Rows from block 10 of the encoder of a small masked spectrogram model, named by matrix and row number. Rows with one number belong to one neuron. Each number is 50 + 12 x the weight over its row's rms, rounded and kept within 0 to 99. All counts start at 0. After the name is the row's rms in percent of the matrix's.
After each neuron's rows are labels from the 100 clips, of 14848, where the neuron reaches its highest value: "responds to" is what is common among them. Only what is clearly more common there than usual is listed. The data: simulated modem signals in the audio band.
# fc1: MLP up (encoder.blocks.10.mlp.fc1.weight, 512x128), inputs 0-127
# fc2: MLP down (encoder.blocks.10.mlp.fc2.weight, 128x512, transposed), outputs 0-127

fc1.456 078:56 67 49 45 55 41 54 47 43 65 48 59 45 55 43 47 34 66 53 58 49 39 35 53 67 59 55 55 56 32 43 14 47 36 34 73 46 38 51 53 45 68 63 59 85 45 60 57 42 35 50 27 48 36 36 44 56 51 45 28 42 19 61 53 35 58 36 66 54 32 29 32 51 52 48 36 51 64 46 43 38 74 41 59 61 63 66 58 44 44 70 29 55 57 42 32 53 55 50 42 49 67 47 49 61 35 56 61 66 49 57 57 52 47 51 60 57 37 65 42 73 41 46 66 59 49 43 38
fc2.456 082:49 50 44 59 43 74 50 50 67 40 52 50 52 54 43 62 46 41 56 48 63 19 44 49 30 63 55 45 38 66 64 68 44 75 63 46 44 52 41 55 54 37 73 65 40 50 36 58 59 63 49 78 51 77 35 47 48 46 85 40 48 57 26 82 60 61 52 72 46 49 61 59 57 68 51 58 42 43 37 65 63 58 62 60 55 53 47 38 48 41 50 46 58 43 55 64 69 53 45 35 71 44 52 45 44 48 38 48 41 53 45 40 65 49 47 37 68 42 50 41 39 58 26 44 35 44 71 41
responds to: carrier: 2.5 to 3.5 kHz

fc1.281 057:77 45 51 48 53 43 55 52 50 38 52 40 52 39 43 50 55 53 41 24 73 25 45 59 22 42 48 50 43 41 54 51 79 54 27 50 35 37 36 40 37 29 65 50 39 48 59 49 43 63 43 52 43 32 50 53 41 63 34 56 64 58 27 29 52 71 56 60 65 62 45 13 67 38 62 48 48 46 64 45 45 51 59 59 42 59 38 33 66 54 55 41 53 45 53 43 46 70 49 51 67 44 70 43 54 35 49 45 47 63 47 40 49 68 38 47 60 21 42 39 33 62 37 55 53 54 40 35
fc2.281 070:57 34 62 38 48 49 47 61 57 75 45 44 52 33 52 37 40 46 81 59 79 44 63 67 24 47 53 55 55 58 52 55 58 40 82 81 49 43 63 57 71 55 43 48 58 46 67 52 62 42 47 62 43 57 63 33 36 48 55 52 40 37 53 53 54 50 56 67 33 55 32 73 51 55 64 52 48 55 53 40 53 37 27 47 59 53 41 46 51 31 35 32 57 49 55 54 59 60 44 53 40 35 19 44 69 40 51 41 64 51 51 66 55 58 49 42 63 72 54 54 43 75 66 52 49 51 33 57
responds to: strong noise

fc1.214 088:61 48 58 64 54 40 59 57 58 65 59 47 48 24 38 57 42 55 33 55 56 68 40 25 50 46 75 53 38 46 40 55 50 62 63 26 31 52 75 54 45 56 35 51 57 67 59 39 26 41 27 50 42 50 50 49 60 52 38 39 59 51 71 56 55 44 51 47 55 75 57 51 47 84 27 54 43 44 47 68 77 60 55 55 50 69 66 25 48 60 59 67 46 38 42 44 40 49 62 44 52 43 49 68 54 39 29 61 33 51 37 43 74 52 46 42 35 40 51 39 51 44 51 42 46 40 46 64
fc2.214 073:47 60 60 41 62 42 21 48 55 39 45 36 56 46 32 59 30 57 82 63 48 34 57 59 34 42 49 32 43 52 68 56 37 55 55 32 79 53 28 55 45 55 45 41 52 34 45 55 51 48 35 40 37 60 53 56 58 39 52 43 45 42 38 50 46 53 50 52 46 22 71 71 43 53 52 52 62 51 59 38 70 62 35 67 55 57 44 49 50 27 46 44 70 68 70 68 58 48 49 55 34 42 44 57 73 38 54 38 39 48 58 59 51 50 69 43 50 62 56 70 49 21 38 66 68 45 45 42
responds to: burst

fc1.241 063:63 43 49 43 68 45 51 82 71 49 60 58 43 44 57 56 59 37 63 61 44 55 17 29 65 54 49 62 54 45 55 65 40 44 60 47 57 49 39 44 50 52 24 49 58 50 61 44 27 57 55 42 49 44 55 39 44 58 38 38 46 71 44 57 51 49 63 55 55 42 66 63 56 38 45 47 39 47 57 53 41 36 69 43 61 52 46 60 47 40 40 46 56 35 61 45 64 46 65 82 39 22 55 65 40 49 50 67 20 32 60 26 60 49 53 61 50 56 70 51 66 18 61 50 47 49 40 65
fc2.241 063:54 67 60 45 34 45 40 57 51 48 60 43 49 58 43 68 54 62 43 37 70 53 72 47 25 44 61 45 49 45 64 41 31 58 43 28 43 65 55 66 34 49 58 58 50 32 59 43 37 57 37 72 76 46 41 57 66 63 55 58 53 45 72 60 51 43 42 45 46 47 38 46 73 26 47 59 50 54 74 57 32 59 55 61 53 41 49 27 47 58 38 51 42 40 53 59 55 38 46 17 79 38 38 52 66 47 30 62 73 55 37 52 46 53 46 45 51 27 52 50 43 58 32 58 69 53 63 44
responds to: burst

fc1.498 054:38 48 59 52 35 44 36 75 43 82 56 52 49 56 40 42 34 57 71 63 69 47 52 42 35 46 57 46 71 36 40 55 60 60 60 53 54 51 52 61 44 62 58 45 54 54 45 54 62 68 41 37 44 68 33 40 43 54 50 61 61 54 36 65 32 53 39 75 46 39 44 40 55 61 60 53 36 42 48 39 68 33 50 54 52 55 44 41 44 47 51 34 53 35 66 41 54 68 55 70 60 62 37 59 63 58 26 55 29 61 49 41 57 61 48 51 52 25 46 34 60 31 15 44 83 44 55 64
fc2.498 058:55 35 43 43 37 44 38 54 68 49 71 59 66 49 53 55 51 58 46 47 24 55 32 66 56 67 69 58 61 35 51 52 33 47 79 58 43 42 27 60 50 39 41 53 47 46 66 50 61 36 46 30 43 68 45 61 52 46 56 57 48 42 32 43 49 67 53 54 34 42 74 55 60 58 48 51 33 32 30 25 61 58 58 47 44 39 44 49 56 66 64 84 49 74 61 47 52 52 49 50 51 46 47 51 46 64 30 37 56 47 58 64 73 46 44 32 51 85 42 55 50 51 53 57 54 58 70 47
responds to: frequency hopping

fc1.448 050:52 70 56 30 58 46 66 43 47 46 59 50 55 50 57 54 45 70 50 43 50 13 52 33 55 31 85 61 46 53 58 45 60 41 51 55 53 52 33 61 49 55 47 71 48 66 66 53 51 45 57 39 53 44 60 33 48 49 45 42 70 36 49 36 40 65 44 53 48 74 55 58 31 51 32 47 66 62 73 82 51 53 59 35 36 61 49 50 47 62 53 58 69 62 49 65 53 39 52 67 40 44 46 43 29 60 39 23 49 34 35 66 48 26 39 51 61 48 51 63 53 58 70 58 42 36 49 62
fc2.448 063:48 53 42 52 48 33 52 39 59 27 40 48 48 36 47 40 60 55 41 49 72 38 66 43 34 50 49 58 57 45 57 68 53 36 42 27 37 56 44 49 42 48 52 52 58 58 44 36 63 48 52 65 26 44 49 80 24 44 53 49 35 68 78 50 48 55 41 56 80 55 27 19 56 53 51 41 34 50 53 67 58 59 44 57 44 36 71 41 43 48 62 40 60 49 37 69 44 56 51 54 77 48 51 36 52 52 67 22 60 50 42 46 44 44 54 43 52 24 52 45 62 52 32 60 37 59 48 71
responds to: carrier: 1.5 to 2.5 kHz

fc1.449 068:66 55 61 47 53 65 36 34 47 50 31 44 42 36 42 21 52 45 27 60 82 55 52 52 68 47 54 41 49 52 51 55 61 52 39 77 42 35 64 55 53 45 59 44 41 71 33 68 55 51 44 49 44 43 51 54 71 43 60 82 36 47 53 41 54 52 63 38 51 53 54 37 42 63 46 53 65 57 57 40 59 42 41 38 40 63 38 51 49 47 40 34 50 70 62 42 47 42 46 71 30 56 23 48 40 58 56 42 72 56 45 38 50 48 36 58 54 07 46 59 65 65 37 48 43 55 48 63
fc2.449 063:65 63 61 41 59 40 46 38 59 47 56 48 69 64 40 49 35 34 76 46 40 49 44 52 26 52 56 39 34 73 39 49 47 42 89 64 45 49 42 39 46 53 34 51 51 38 44 45 49 55 59 39 48 60 58 43 41 40 56 50 35 41 44 67 56 44 42 71 44 52 45 72 34 32 61 62 57 61 55 56 56 66 35 54 36 62 34 42 58 45 48 56 52 47 80 55 54 50 51 36 27 67 83 54 68 54 50 49 38 34 53 60 65 63 38 54 55 78 50 61 56 32 50 33 62 59 41 38
responds to: frequency hopping; 100 baud; 50 baud

fc1.337 098:37 58 47 48 65 66 42 59 46 49 41 63 57 47 49 41 27 66 89 66 40 45 56 57 44 45 59 42 55 60 58 70 41 57 63 67 51 60 56 55 50 53 57 37 50 52 61 74 56 54 53 54 37 60 61 44 41 33 50 61 31 28 57 52 22 38 62 79 77 64 47 53 46 61 50 51 33 34 44 57 41 43 47 46 61 52 58 50 55 34 46 49 37 31 51 58 36 38 31 34 23 54 40 60 51 47 44 74 39 42 40 56 65 48 37 53 42 41 69 56 54 39 36 37 61 48 78 57
fc2.337 089:48 46 55 50 40 37 45 52 56 52 53 48 56 54 62 08 60 39 53 28 70 48 62 49 74 70 54 41 47 37 42 47 47 34 60 51 48 33 47 60 52 45 50 41 60 47 37 51 50 65 60 49 56 51 47 64 55 60 43 55 52 13 45 54 37 33 39 57 33 52 59 60 68 56 45 51 67 80 48 60 57 76 44 54 54 41 40 63 59 56 46 73 45 86 67 49 49 47 77 47 62 49 50 39 45 40 50 38 33 47 58 48 31 58 59 54 50 50 43 41 77 57 68 62 45 40 56 64
responds to: frequency hopping

fc1.107 050:39 47 47 44 34 52 61 35 55 48 59 41 47 46 34 55 56 38 37 47 59 48 82 57 34 30 52 81 43 45 64 59 61 43 37 54 68 37 52 57 51 49 67 44 54 66 57 42 31 42 43 78 49 25 54 62 58 72 26 35 53 52 57 46 60 58 34 37 44 59 39 47 56 52 51 52 35 63 44 34 35 51 58 54 55 61 72 48 43 52 51 48 64 42 67 78 62 31 58 57 59 51 52 37 61 62 43 48 54 62 42 66 47 55 88 37 40 34 42 49 63 63 41 56 47 32 67 49
fc2.107 051:47 45 39 47 40 52 50 48 65 45 49 67 57 49 42 51 49 33 51 58 23 63 27 45 48 48 39 41 69 46 33 39 42 46 35 56 32 70 66 54 41 55 36 42 55 53 40 49 47 39 51 25 46 42 40 62 61 31 51 58 46 66 69 23 55 40 59 38 35 48 64 44 47 67 58 29 25 35 48 48 65 73 60 51 65 49 50 45 47 62 72 38 48 36 69 55 44 43 33 43 69 45 47 47 52 63 57 42 68 66 42 48 62 54 67 44 55 15 66 74 40 48 46 66 52 60 56 39
responds to: carrier: 2.5 to 3.5 kHz; strong noise

fc1.363 077:55 44 33 64 73 58 21 48 50 59 62 36 50 62 33 85 65 57 35 62 49 60 75 51 46 58 60 65 40 55 52 37 44 54 48 45 33 59 50 43 36 50 42 53 40 29 61 46 28 34 64 62 57 43 57 42 37 49 56 58 67 65 38 39 38 43 60 40 70 48 64 39 64 32 50 63 54 64 46 57 47 57 38 39 52 45 43 25 59 50 52 62 39 34 48 45 74 65 46 41 43 43 50 50 59 42 21 61 53 25 53 33 42 49 44 37 52 66 56 36 47 44 50 44 72 36 44 39
fc2.363 090:32 56 50 34 58 52 67 58 54 28 48 57 35 47 42 66 57 59 60 48 29 65 52 34 50 40 44 36 68 52 52 62 21 46 51 55 52 34 37 74 63 57 69 55 52 55 32 47 45 55 57 57 51 50 38 53 62 64 60 37 19 51 24 54 38 38 41 38 37 55 45 57 59 63 49 60 36 47 50 37 51 61 46 69 57 56 39 53 50 46 38 60 69 62 57 54 41 19 46 40 95 54 48 50 35 51 40 62 68 63 43 46 72 36 69 45 54 49 46 52 59 66 54 48 51 49 41 60
responds to: burst; carrier: 3.5 to 4.5 kHz

fc1.49 082:52 61 53 55 47 35 68 42 33 42 28 58 67 36 59 27 66 47 34 44 56 36 46 44 09 46 35 64 38 44 46 51 51 50 72 62 30 53 43 45 47 35 60 54 43 53 39 43 59 58 35 60 56 38 47 56 59 54 41 67 60 41 58 36 59 48 52 30 52 57 51 47 56 53 56 33 39 47 56 63 55 57 46 62 34 53 47 60 44 67 62 46 35 39 55 62 40 54 61 45 64 79 78 49 48 61 38 62 69 62 34 42 45 50 52 41 34 41 54 44 77 42 62 57 27 47 21 34
fc2.49 081:49 43 53 52 45 52 63 43 44 56 69 52 49 48 50 69 51 59 41 46 59 71 41 41 86 53 59 57 44 51 47 37 31 52 34 33 53 52 60 55 39 46 55 40 56 59 42 45 50 30 37 62 61 36 42 55 47 75 48 52 52 61 58 39 48 54 36 32 32 62 61 25 56 45 33 58 42 50 47 56 52 67 66 53 51 26 89 47 58 66 48 48 62 55 40 48 38 55 52 35 67 19 34 50 45 57 60 39 82 68 43 42 37 51 57 41 47 25 66 45 38 58 56 63 60 46 54 61
responds to: frequency hopping; 100 baud

fc1.89 052:54 48 47 76 27 51 51 38 55 57 40 45 75 50 56 31 61 40 69 55 44 71 57 38 16 43 47 63 39 44 59 48 75 56 43 49 37 39 63 53 47 51 49 74 48 57 45 34 70 75 44 52 61 42 41 33 51 55 44 50 44 46 39 59 57 51 53 38 30 38 45 49 60 75 38 50 29 63 57 51 63 55 49 50 47 46 48 50 40 64 49 63 36 42 61 54 43 57 57 51 77 62 63 40 40 39 33 53 73 48 61 60 58 32 71 43 77 38 46 26 55 49 60 50 44 42 36 40
fc2.89 053:46 56 54 43 42 69 69 57 43 45 57 51 48 51 44 66 59 64 39 40 55 35 43 51 47 43 44 41 43 45 38 38 35 53 51 76 54 51 43 54 49 49 62 42 62 61 49 49 60 28 42 45 41 29 36 71 55 60 48 58 61 44 39 62 54 48 46 42 21 56 39 19 58 34 62 53 43 46 44 44 60 62 44 42 65 45 67 60 63 47 46 46 86 53 55 62 52 54 49 53 73 63 33 75 44 50 65 54 35 62 31 28 46 40 56 53 60 39 44 80 67 66 31 58 51 49 17 49
responds to: strong noise; frequency hopping; 100 baud

fc1.409 078:70 76 44 52 45 68 61 38 43 38 51 59 50 47 23 19 54 39 46 28 54 43 60 52 38 20 66 71 48 50 63 35 58 51 33 87 56 40 33 37 48 43 48 40 39 54 54 57 52 60 61 46 51 46 46 44 59 64 58 39 82 59 28 58 46 43 38 56 58 62 47 38 43 49 66 41 57 50 41 47 42 53 45 60 44 49 51 46 64 58 67 42 47 62 56 54 57 47 55 36 60 61 40 36 60 60 35 27 47 47 41 21 35 60 25 50 62 39 51 44 49 59 53 53 62 50 48 68
fc2.409 076:56 49 41 40 43 33 37 51 53 58 49 25 63 56 53 53 45 42 59 58 42 73 63 71 46 48 48 48 45 53 42 41 56 77 55 24 39 52 71 47 37 30 42 51 37 50 51 64 40 43 39 69 49 31 62 49 40 20 52 56 28 54 85 39 43 58 52 61 52 49 46 61 36 30 50 46 52 33 56 65 47 44 54 49 58 48 45 57 58 41 50 39 54 49 49 63 49 66 41 55 17 56 57 43 66 41 56 74 45 53 65 73 61 39 52 37 59 54 45 65 21 25 44 52 38 48 51 57
responds to: carrier: 1.5 to 2.5 kHz; FM speech

fc1.245 126:37 61 33 35 46 35 47 56 42 49 53 58 35 50 53 73 64 60 40 52 58 62 37 57 44 65 49 63 49 39 56 55 64 72 66 22 60 24 22 39 55 45 58 51 52 48 69 71 41 62 59 63 41 43 53 58 44 55 61 42 61 31 34 39 37 56 44 38 45 54 58 47 53 34 54 45 50 45 35 27 41 26 52 59 42 39 32 49 59 50 47 50 60 44 49 79 78 51 47 68 46 26 39 56 43 56 38 14 49 51 59 53 27 44 45 40 37 53 46 63 35 43 42 58 50 51 49 59
fc2.245 092:57 60 45 40 50 47 57 53 86 31 58 51 46 56 59 12 59 53 43 44 53 65 57 63 52 47 58 60 58 46 49 53 48 57 45 66 70 38 36 54 62 33 49 45 47 41 51 50 47 64 62 42 40 88 64 52 62 48 48 30 46 33 00 45 48 53 50 48 27 65 42 32 51 29 50 50 59 53 57 53 54 35 46 46 49 56 44 45 55 47 33 55 47 80 62 64 46 44 35 40 22 65 45 51 58 54 54 49 65 51 56 60 53 58 47 59 52 43 47 53 44 39 38 44 62 46 40 46
responds to: carrier: 1.5 to 2.5 kHz; strong noise

fc1.154 109:44 41 45 39 49 54 45 41 61 36 50 49 57 76 58 61 49 40 50 39 46 39 30 73 33 47 65 47 47 41 54 50 39 37 38 54 37 40 36 54 57 36 37 51 40 63 54 69 40 39 55 69 51 39 65 37 57 55 23 45 57 35 39 39 41 55 29 40 62 68 68 54 58 47 47 45 63 57 59 61 58 29 69 51 58 31 26 54 53 61 40 50 62 84 73 49 51 41 46 51 23 57 24 64 46 58 51 38 60 61 46 38 50 39 49 23 37 46 55 46 73 53 46 51 70 52 54 59
fc2.154 101:53 31 51 62 47 39 50 31 20 40 50 40 37 40 50 19 51 78 37 60 40 56 62 37 58 33 62 68 44 54 35 51 27 47 36 47 47 72 55 42 50 49 54 52 52 38 53 39 56 51 52 50 45 33 42 64 51 70 66 47 53 56 57 47 59 49 68 40 55 48 41 69 45 68 44 51 44 32 48 47 35 61 56 60 51 68 51 59 48 59 63 43 18 55 22 54 50 48 47 33 64 24 59 52 50 58 41 52 51 43 39 54 56 47 63 51 70 70 48 28 36 67 69 45 53 55 76 47
responds to: strong noise; carrier: 3.5 to 4.5 kHz

fc1.471 185:31 74 57 55 58 59 58 50 60 50 41 42 47 61 65 30 46 31 39 67 47 71 45 43 53 34 64 65 66 60 50 56 38 36 53 64 51 58 41 46 44 47 41 35 50 52 56 78 52 48 63 52 58 56 45 49 52 53 59 34 35 63 69 58 63 65 35 53 64 39 55 63 38 43 58 52 56 46 56 41 63 49 57 55 44 49 39 58 57 37 64 50 43 95 58 61 49 40 53 47 01 67 33 52 43 64 65 36 61 41 49 52 53 45 32 43 68 54 61 69 54 39 63 38 51 47 49 53
fc2.471 144:67 30 58 62 64 38 40 56 25 26 34 44 46 54 56 28 58 42 49 53 44 47 67 59 52 30 36 30 47 54 31 61 73 55 66 28 60 48 68 52 52 63 54 59 39 44 67 50 32 60 52 54 52 70 46 65 57 30 39 58 67 51 69 24 56 49 57 36 58 39 62 58 59 47 49 54 65 54 64 50 40 37 67 35 64 65 49 61 41 51 52 44 46 47 62 47 46 39 45 44 53 35 46 31 60 37 26 63 40 41 70 52 51 47 56 53 42 75 54 48 39 61 62 57 64 42 78 54
responds to: carrier: 1.5 to 2.5 kHz; frequency hopping

fc1.429 062:51 28 55 46 45 50 54 51 37 46 45 30 35 41 38 39 55 49 43 46 55 58 33 45 44 38 69 68 38 58 56 47 38 40 53 33 38 39 55 50 42 56 31 52 59 49 53 65 35 46 63 64 59 56 54 37 67 73 61 69 56 54 63 40 52 34 77 67 72 63 62 58 36 59 31 41 72 39 48 48 45 42 71 47 36 54 45 68 49 44 63 68 46 76 59 47 57 34 55 40 22 48 73 32 45 52 61 51 38 36 50 67 49 38 37 28 41 45 30 33 49 33 61 46 53 43 56 53
fc2.429 079:58 67 42 41 69 63 29 30 64 23 43 62 65 35 42 37 40 60 58 45 51 51 78 44 49 48 49 50 52 44 40 65 33 57 47 62 63 58 60 46 56 51 45 42 32 51 49 56 61 50 67 35 52 55 61 39 38 33 45 39 40 38 61 38 70 58 57 42 40 46 43 67 43 72 54 54 51 54 56 64 54 49 38 36 73 50 29 41 59 44 38 48 53 45 41 24 49 54 64 51 12 59 32 56 43 48 62 59 51 48 50 40 43 34 22 56 44 50 50 51 38 36 49 35 51 49 87 52
responds to: carrier: 1.5 to 2.5 kHz

fc1.125 078:69 61 39 65 60 57 40 49 48 72 41 52 64 40 19 50 64 58 48 33 63 65 70 42 55 47 61 57 33 50 53 33 59 52 37 40 47 75 48 61 44 60 76 65 48 46 27 31 45 56 53 58 43 42 43 67 64 53 54 53 37 76 84 62 54 37 59 37 59 39 54 46 60 57 48 64 24 44 33 40 54 45 56 54 36 65 68 51 39 73 47 41 41 38 32 49 55 45 59 61 53 53 50 53 59 25 41 52 48 50 38 47 57 60 67 61 66 46 42 49 62 52 51 42 33 40 42 32
fc2.125 089:52 21 71 67 42 54 45 55 58 67 38 61 50 56 69 55 36 46 61 50 31 65 24 43 70 56 36 45 62 33 31 28 51 65 64 54 39 47 48 47 37 50 59 80 39 53 71 54 63 46 26 55 70 42 43 49 51 58 60 47 64 49 45 51 42 47 44 66 51 37 45 42 69 42 24 60 42 34 36 45 33 44 45 51 56 49 52 58 53 38 58 68 61 70 28 46 49 43 48 58 44 45 59 60 35 59 41 57 50 40 63 54 65 62 60 45 44 61 34 25 33 44 71 43 53 38 46 61
responds to: frequency hopping

fc1.328 046:40 57 41 43 57 28 73 30 61 43 49 64 48 63 81 51 64 50 44 42 76 50 42 50 40 56 44 68 50 48 48 50 62 70 49 71 45 35 63 71 49 33 55 61 46 46 48 57 45 70 80 35 45 53 65 62 55 36 75 49 45 39 54 28 57 51 49 61 56 58 47 48 39 52 48 65 71 69 54 74 48 47 42 47 52 51 42 47 42 37 40 57 36 62 63 61 24 59 55 57 40 62 51 53 38 59 52 40 62 51 70 57 65 42 47 57 55 46 47 56 59 44 22 63 53 68 74 37
fc2.328 052:47 21 48 47 19 46 37 67 49 70 50 44 41 39 36 71 66 41 57 47 52 51 42 38 37 41 38 48 46 45 44 39 73 44 61 56 44 42 50 54 33 38 68 71 62 64 50 33 62 36 27 66 56 47 34 50 61 59 56 68 68 65 47 48 40 51 44 67 42 44 55 41 57 62 45 49 31 31 46 52 46 83 55 64 53 44 62 66 51 72 80 48 54 40 52 74 54 56 40 66 66 43 51 50 67 60 40 47 45 61 48 48 49 48 64 33 61 45 50 58 32 58 59 57 56 66 45 42
responds to: strong noise; frequency hopping

fc1.80 099:49 66 31 61 50 42 53 42 38 30 59 65 51 85 54 45 59 47 36 23 70 44 36 46 45 43 56 77 31 40 35 59 65 55 45 35 43 23 51 65 54 32 39 43 52 41 47 50 65 36 59 55 39 34 45 40 52 60 41 50 80 37 45 39 44 64 40 51 49 59 70 64 48 30 43 58 70 58 54 51 57 32 53 46 44 53 42 60 59 48 49 33 49 76 57 54 60 53 50 56 22 51 51 46 62 51 56 31 60 43 40 59 40 41 32 38 33 67 27 39 53 51 52 45 53 57 50 40
fc2.80 079:47 27 53 64 56 54 53 38 38 42 45 51 51 38 37 05 55 42 61 44 53 57 64 57 41 57 57 56 32 50 38 40 45 68 50 65 58 55 43 37 40 62 49 42 55 43 50 44 49 41 58 44 48 42 57 37 46 29 42 74 56 37 57 54 48 38 60 45 38 46 43 64 41 85 57 46 45 60 69 56 40 40 48 60 60 69 59 39 40 40 48 42 37 44 19 50 68 60 53 57 09 43 25 53 66 47 36 65 62 53 49 55 64 52 41 62 44 34 57 47 29 40 59 43 39 46 49 41
responds to: strong noise

fc1.104 121:59 42 65 75 49 62 40 62 56 64 48 57 52 45 50 37 40 55 86 66 46 61 33 44 45 69 42 38 61 60 67 61 41 67 73 55 62 65 56 50 41 59 47 57 53 44 60 55 56 52 41 37 42 46 58 55 51 49 61 48 29 40 57 56 45 37 44 58 41 22 24 70 40 61 48 46 33 32 37 43 65 61 41 36 61 57 65 48 50 50 59 63 49 30 31 51 40 49 48 44 35 51 62 74 64 49 50 90 32 47 54 60 67 41 55 36 58 54 64 37 46 33 42 39 50 49 61 56
fc2.104 105:56 69 43 30 64 58 30 48 53 44 59 50 67 35 50 49 44 53 60 46 59 38 78 57 34 37 52 48 50 53 53 57 45 57 59 64 75 26 49 55 62 52 39 39 46 56 48 67 45 54 74 44 44 70 60 44 45 31 46 57 36 16 16 65 50 52 51 70 56 48 44 64 39 57 39 47 58 64 64 48 68 49 38 60 51 57 24 43 45 48 49 37 55 49 61 58 48 49 44 46 23 62 40 48 31 28 39 35 23 55 56 48 54 49 31 45 51 63 51 65 62 38 35 51 59 48 38 45
responds to: frequency hopping

fc1.327 061:51 61 53 35 45 66 66 41 57 34 60 51 59 53 51 56 53 50 37 47 56 27 77 68 44 35 56 65 36 49 35 47 31 40 37 50 39 43 44 42 44 17 47 43 51 56 50 51 47 63 59 60 73 27 50 46 62 77 59 49 61 60 50 52 45 61 49 42 48 64 55 58 49 38 57 47 69 67 59 50 55 46 50 40 38 46 48 47 46 46 34 49 40 79 65 34 48 43 43 39 45 31 35 31 61 51 65 33 64 50 42 44 41 37 26 36 50 64 10 61 69 47 41 54 54 56 48 31
fc2.327 041:50 53 51 50 40 50 67 54 68 77 40 51 54 40 55 77 51 45 59 53 33 37 50 42 71 49 48 58 66 40 45 41 72 35 62 60 43 55 39 54 51 50 56 50 56 53 53 34 62 34 34 60 48 54 62 51 45 43 62 29 71 45 47 62 60 40 38 55 60 55 47 32 63 34 44 59 40 62 40 40 46 32 60 54 32 38 74 64 42 49 61 52 59 53 55 63 54 38 37 49 55 54 60 38 34 59 54 30 68 60 44 55 25 61 55 63 54 17 59 46 54 55 71 61 62 45 08 43
responds to: strong noise

fc1.510 060:49 49 45 50 70 69 44 69 48 61 48 67 46 49 59 59 71 69 33 53 48 40 56 61 31 35 42 43 43 60 54 49 61 15 37 77 33 47 38 52 51 41 54 62 56 70 31 33 41 55 50 42 54 52 51 54 48 75 61 45 52 50 46 37 38 49 38 63 41 40 55 43 62 40 59 37 46 48 38 22 38 62 36 56 52 66 66 49 47 56 60 55 20 75 47 53 56 66 54 44 67 47 38 60 54 52 43 57 65 61 52 59 21 59 51 51 48 63 58 30 66 59 63 47 34 43 28 47
fc2.510 057:41 57 51 26 53 76 47 41 41 41 50 56 41 31 49 57 62 54 41 33 41 66 52 50 55 41 63 53 61 52 50 36 44 57 38 39 64 34 48 64 63 51 38 40 57 52 32 43 47 53 65 55 33 39 58 26 44 34 57 50 75 43 32 74 43 54 68 38 42 60 44 41 46 50 35 31 55 60 51 43 26 49 34 30 73 52 40 43 64 26 56 66 74 27 60 52 43 56 35 46 49 46 34 42 46 49 57 46 53 58 49 25 67 60 67 42 30 60 55 56 70 48 63 49 74 46 49 53
responds to: burst; FM speech

fc1.151 093:39 44 45 45 57 62 44 43 68 35 41 55 70 53 30 42 20 53 73 49 43 51 47 66 51 40 49 46 45 62 42 57 45 50 46 86 67 49 49 59 57 41 44 39 54 53 45 57 51 59 60 45 53 50 43 36 30 41 53 51 48 47 65 54 43 64 50 71 65 41 42 62 45 57 55 67 61 43 56 38 60 28 40 45 54 57 49 52 53 34 47 41 29 53 65 54 43 54 57 56 01 57 25 62 55 54 60 55 47 43 45 50 65 47 14 36 67 32 65 62 56 43 45 39 68 48 61 64
fc2.151 077:55 63 45 39 58 30 41 41 48 20 57 41 50 55 63 10 56 55 54 43 60 32 61 45 69 68 52 46 54 60 53 66 55 48 44 22 47 62 67 50 33 47 41 51 64 51 58 54 55 46 50 54 46 86 48 49 79 56 43 61 37 31 61 55 50 59 54 49 41 53 58 66 42 30 52 43 60 49 64 54 39 37 49 42 52 36 51 55 56 52 25 54 59 54 45 60 45 53 52 61 41 45 52 50 63 45 49 67 38 34 61 50 42 49 76 51 53 78 42 40 82 29 50 34 45 58 43 38
responds to: frequency hopping; fading; 400 baud

fc1.187 106:37 64 44 44 37 53 63 36 44 33 56 49 59 47 36 52 64 45 40 33 49 40 65 53 49 37 49 55 41 61 56 42 40 60 24 79 29 26 50 28 58 33 57 46 47 55 51 45 34 58 39 67 38 42 53 51 41 51 53 68 63 32 15 38 47 54 50 51 59 73 49 26 57 49 66 40 64 63 60 53 47 47 53 58 41 50 34 54 63 48 51 36 46 53 68 61 56 52 49 60 70 47 45 29 54 55 41 30 46 53 58 48 44 59 40 45 44 22 33 63 73 77 46 67 42 57 34 54
fc2.187 099:65 46 35 47 51 47 39 45 43 74 44 40 49 48 35 18 31 51 57 54 58 37 42 56 38 38 46 54 53 44 49 57 68 50 52 55 59 44 55 52 75 46 23 35 56 55 62 63 44 39 73 48 33 83 63 32 47 15 54 44 23 48 49 35 61 59 48 49 57 50 45 55 43 63 54 48 57 46 46 58 67 37 42 47 54 72 36 63 39 42 53 24 56 28 65 55 42 55 42 38 33 56 45 43 62 43 59 56 40 48 48 64 61 50 47 44 47 48 78 58 58 54 21 50 46 54 61 38
responds to: carrier: 1.5 to 2.5 kHz; 800 baud